Weights of a small text-conditioned image flow-matching model: 3.7 epochs.
Rows from block 3 of the denoiser of a small text-conditioned image flow-matching model, named by matrix and row number. Rows with one number belong to one channel. Each number is 128 + 24 x the weight over its row's rms, rounded and kept within 0 to 255. All counts start at 0. Numbers have three digits each.
After each channel's rows are labels from the 100 images, of 14976 (inputs lightly noised), where the channel reaches its highest value: "strongest on" is what is common among them; "peak at" is the part of the image that holds the peak. Only what is clearly more common there than usual is listed. The data: simulated fluorescence microscopy of cells.
# convs0: first 3x3 conv (model.enc.1.0.convs.0.weight, 128x128x3x3, standardized in use, each kernel summed), inputs 0-127
# convs1: second 3x3 conv (model.enc.1.0.convs.1.weight, 128x128x3x3, standardized in use, transposed, each kernel summed), outputs 0-127

convs0.115:111110137107141139120130086117111143103101119112111147120125097100098152129098155122184175134157175121163137154140149165099157139144110147109145128120149141125139169146149137122127137100086111113122128152108117148139118101143174148171129146143101086138134141142165116160120156140128095118160161169150119171112165141088116112098086105103149124115175140123121162160075141109090125157117
convs1.115:164134125151138148109100126104098098152167086153147112155147152140154123135159126132128099153112103143109112109136122124114141119106171145093138131149120128108098105154146100145136085120124136118136138133154175113143104157118153143132188111108134117113179141124151155107108138123131145132101166125131141129122104111173133127164118191174157204164105141130152102131172142127183146154121
strongest on: dim; crowded; cells: ten or more; stain: red
peak at: top right

convs0.121:132112121125136133121113162131102151118108187142082129134145122135158115112111174087125150129141132096096122148144119159103119135141094141146156156096143085131103114152138129125107112115128104143138150151121102140110151094152151111095097110129124155138086156126156140113122135131137086090069077085129095081137079155112183143152185111110126122159132100105119118134160143151144127160133
convs1.121:151093121149127135105124152164137119136168148134156113154123168146143121154127122176153150135095123128111101106122100112129073158110066137100135117118195104128117103115144103121113129114146180131110112137120152114122137163159154104133190147114155149124095064172158121128121101133119128091163119122115116119152140095102143115092141105113126128122146126165127098139087148134132107136174
strongest on: yellow stain; dim; crowded; cells: ten or more
peak at: bottom left

convs0.95:141140148112132133099119119168115117129105176142068135131111123115143132146043143127133133119143160129129159149149117152133161161128138146150123135092118104152129115131132121117120127093077118073170149133108136138105090109137151136132059158125138088148076158133127139150140125132151077119161140133139124142097151163105177154166148093125135145126150111140160124123161151138099132144144
convs1.95:119132123108105116086114128120141185065100131119105113120136085112098096109142113121114072148099107142140097097129119103143088124120086095093103139059111101094130095125127105093107104088117105097158124130123123136129145106101130122122107093118087139098122119126136112129114117087138107121096111101091107112125122128089090095121129123152123092103111083140120118159094141139097134097119
strongest on: dim; fragmented nuclei
peak at: bottom left

convs0.108:152133141129158129119133123156084144106084164127085158160137112096113146171109157100142160150153158115138130150141136159097142162121079126108129144091158131124138147159141119100140148090107118113166162158144111157114123090138167181146117134134105101151108162140167136139160143141169098101132139117125131128087140172105194113137153091117127134118149113119094135121126149149102119164139
convs1.108:134134158121133141144145192118137094170141100144167143139152157120143125140133127141158109122120081102084113132158142086132119115094178140067143142137133132091105129105158104147143115120121134122130133148132173117123129101102166131127203159134152153123134104144151134146135152114134150126112156138128132145156123074129120104138139164171153188181110144123146133134158158131146129125168
strongest on: dim; crowded; cells: ten or more; membrane rim
peak at: top right

convs0.81:134127126125134127097126159178125102111154176103115127133132104108084128139180131132144116125149131142148122121134100134143093129089099128127143163121112135105131131149159127108179197114150106138162116165145095120154126148107162168182127105123095080115105148134164136088175119146125102117118121087109123137100115175103171160163170116127124125126132124136075119133137122147106134129145
convs1.81:146126146107109144147147166102116112150136133153135171158178165116153162133141131153158178113144150120093148147182160117087181139127159131119112157164116145148135160139132148183158140164107145144141125117120156139106101107120158123116139196136137101164111180112126124148125176120130149140121147156146141160176133120134149130127132138138130139136122158091174153142151132105149125149123
strongest on: few cells; cells: one or two; ring around the nucleus
peak at: top right

convs0.10:141140156079128139089143109131138120106113169122059150149131100121158124157046146135141138106111129100111128162147115140117169142122135136144134129077112104141140135143143132114129128084067117097156159120113140126113115107148171135112061159129127095140122146120128126168161115124152081122157148127116115161097144147094166120144153127149146145129142118129141113128159148164092129128155
convs1.10:137131123098092115117122121151131149110134106118107120117112141137099113138128132150107083138121079126132113059086099095143058130110087123099099158085147116102132087132130103128136133120134158123165103129154125146132113137114139131154132071136116112087128109130149123106110120068120106146108104107105121124061120130090080104132127117118138099148137113142092117167076150103129132116104
strongest on: dim; red stain; cells: ten or more; membrane rim
peak at: top right

convs0.78:139122159131146135131142177184115089134105193134124105147074099075101128129147106122090097134138120146153149117139127135124102151117127131116117145104099112085107114158132098115179125127143147108157119122163136138112084103092137157120101140103134107111103115153139156108182151134166151152110145123138149138132139133143181134185167092141086123131121118144097113124134167116149136141122
convs1.78:136146173083147143154176169155140125149091123171077140157129117116140151128124130122135119146145104102121154134140140102139103134133130137107092141102123102108130126147128126126128156099084152113134135129155157187120166109116130114157155138117133177099095121115183142197154164093164112133104129161128161131148118129146127097155147112142132108116143142157104132145110162181155114166124
strongest on: few cells; cells: one or two; ring around the nucleus
peak at: top centre; top right

convs0.86:115137119136148139115116171179125091148121138125160111162141123124087091154160113118146131139157124142143100158100089120131114128111153144087089126134099160106133132159154106092188148146159132078174160120120110155158089159093133150138127168094140094133112083146093131138152127138105131162114110087130145129112108136130167100146157083148098149125126138138131127116138138099119177121129
convs1.86:109120166068130145139175170119165127135108119138118177156193119129125166134158158144152143111130122114103150153161131107125142149140141140108102151139110135108150148157142124153150158138093118116161150141107175175135115099148163156121109155138152177136106189143138149151133172134159118103116170162123130147121116137129145104143123119145135122098130153129105176133122156173147105148130
strongest on: few cells; cells: one or two; ring around the nucleus
peak at: top centre; top right

convs0.116:128119152086145149075137121163125133114114161127063142136144082104148131153070128140152131112143151094122130138145116142097152154130110167150126139057127102117119126145135120117129130068069114104153153143135137126106119114121151160123073161123140105131091172138137126153146118126148076117154128120132126139100148157079170135159156099137137142124148134117124136128156140146114105159142
convs1.116:146145122129138126096160130133152191084130132112106105129083088142121094109152119114097092140126115142152112137107088125150076118104115116162154121092125132139119125108105127112071122086174091146102095116133105112134112127139106065124120062122110124075113110117121116130125112105116098108126138114105117133133124139094109135133121121152133134116122093156169139131150160120098173081159
strongest on: few cells; cells: one or two; dim; long thin cells
peak at: bottom left

convs0.93:138127151102132151126127132137092101154114187137106173166149110150117125159087144124135142140151146105148113177115092108102172183127140143147123125119124159121140138131175096114145126128100120087153163120107111177103104113130138127124091181137121072132105128138116130118134150145142090117148150134153093150085165128116138117161157103115140171133130134130121121122147158092097102092168
convs1.93:144133152103134147110120163133183148132140094127117149146170142103133144136148140150165120122084103162091154085160148086120094120130097139099121128094129112080138103143120111140145161124115131100184140155165166151139162106117150186127189108109155154126128158140156113141139166100149120104131123125096145118121105114129133089131120146152123114119114118163124156161082145162137123154132
strongest on: few cells; cells: one or two; ring around the nucleus
peak at: top centre; top left

convs0.41:113115126094155148102114081133132145103115136117113156137160106136153118148062126131154154091148141114135139144141115164109165181157123167130116124111154126154142132130162143138138134107097118092132139125072132134102128103125165157127086155134121090150111148121124106171122142138126087108176158149174136164102166124063129088094107119110156137102146115115131156129111118134083112147130
convs1.41:164093124147120147103113118154114165108155106121127152136141163112102154117166160141143110108102124149127133108149136095074127131100100160125137104073116109062140128138110101137119098108145154125129126131126132135133104145144156174117168122116159095102176126150164115102095131111106094105143123117122114120059135100099108180168139162151144141145137097121138161148125162128125157158114
strongest on: crowded; cells: ten or more; dim; membrane rim
peak at: bottom left

convs0.96:100099148121156147123136155179131107145135146093111155125156079128107164177117095140129140145159164115166124139115114165108144177137094150087117135090149153115151165136136117124145150118118120096130119139112102147102117090121137195140113174125137097116110127156112100107160131095114103100147162152158121145102190143115161142138096096123113133122165131126115150135094120109105133123153
convs1.96:154163148126158160150147156104116127159133126165138158163154174125144167127145156150159151138103078147101145093157149096109121139147128143143113147117115107101141118150130123149147112125109147137130143146133164150135116118149158138101158167133204160156130145162156138162133208152122127119156125139129135146115121119139138092133138157175136167126076122149144151140126171132145117151101
strongest on: dim; crowded; cells: ten or more; magenta stain
peak at: top right; top centre

convs0.11:156132138141105114135132184145153093115134138127153119160115123102105117170173103143099092161093111123100110093091117094127109113093152094117121175148126134107135123150122093096178147127180128161158119156173142110140123164113142137109136138128099141099140128122115129097162108112126141129076085081098129086129089116117144123131123143144096167147126136170099116112137120128164120100138
convs1.11:124153146083127132145151156130152137157116140133095159142144140133153155112116140133176189090142146122125162158153115136106129162147114138142120110134112127165155151131138166169151200143090118082141153125084102150096122107141135114121102181122130139168085173093126108171113146136137116146147115152132132148142117158166138109134142105139122089113149138125137154150123133153094099166145
strongest on: few cells; cells: one or two; green stain; ring around the nucleus
peak at: top right

convs0.56:146101089111102117079110116133132142108143126114129159143163128136162140135103153115132148101105108093125119147120105112114165140136135157153141149134113150142114148117183152134140154132127074132148127173118127101119119117141137139106084156149095120153106184119093109121128095147099083121170110119121109115098114175113149161142155154121178144131100150057096130140148095121105114144170
convs1.56:097125153079117146111116140125135154064146137099094165138157116117119136125185175135151133110144152171121154134159137122154132144127106139140145136096135112107126098176138144133142121155103149089181148142156142139129168154192149172168109133100139146113110165135167119175121151115115144112148141137139133146124143135136122084132114131124126096158120079132134126164091146119089119126108
strongest on: crowded; cells: ten or more; red stain; long thin cells
peak at: top centre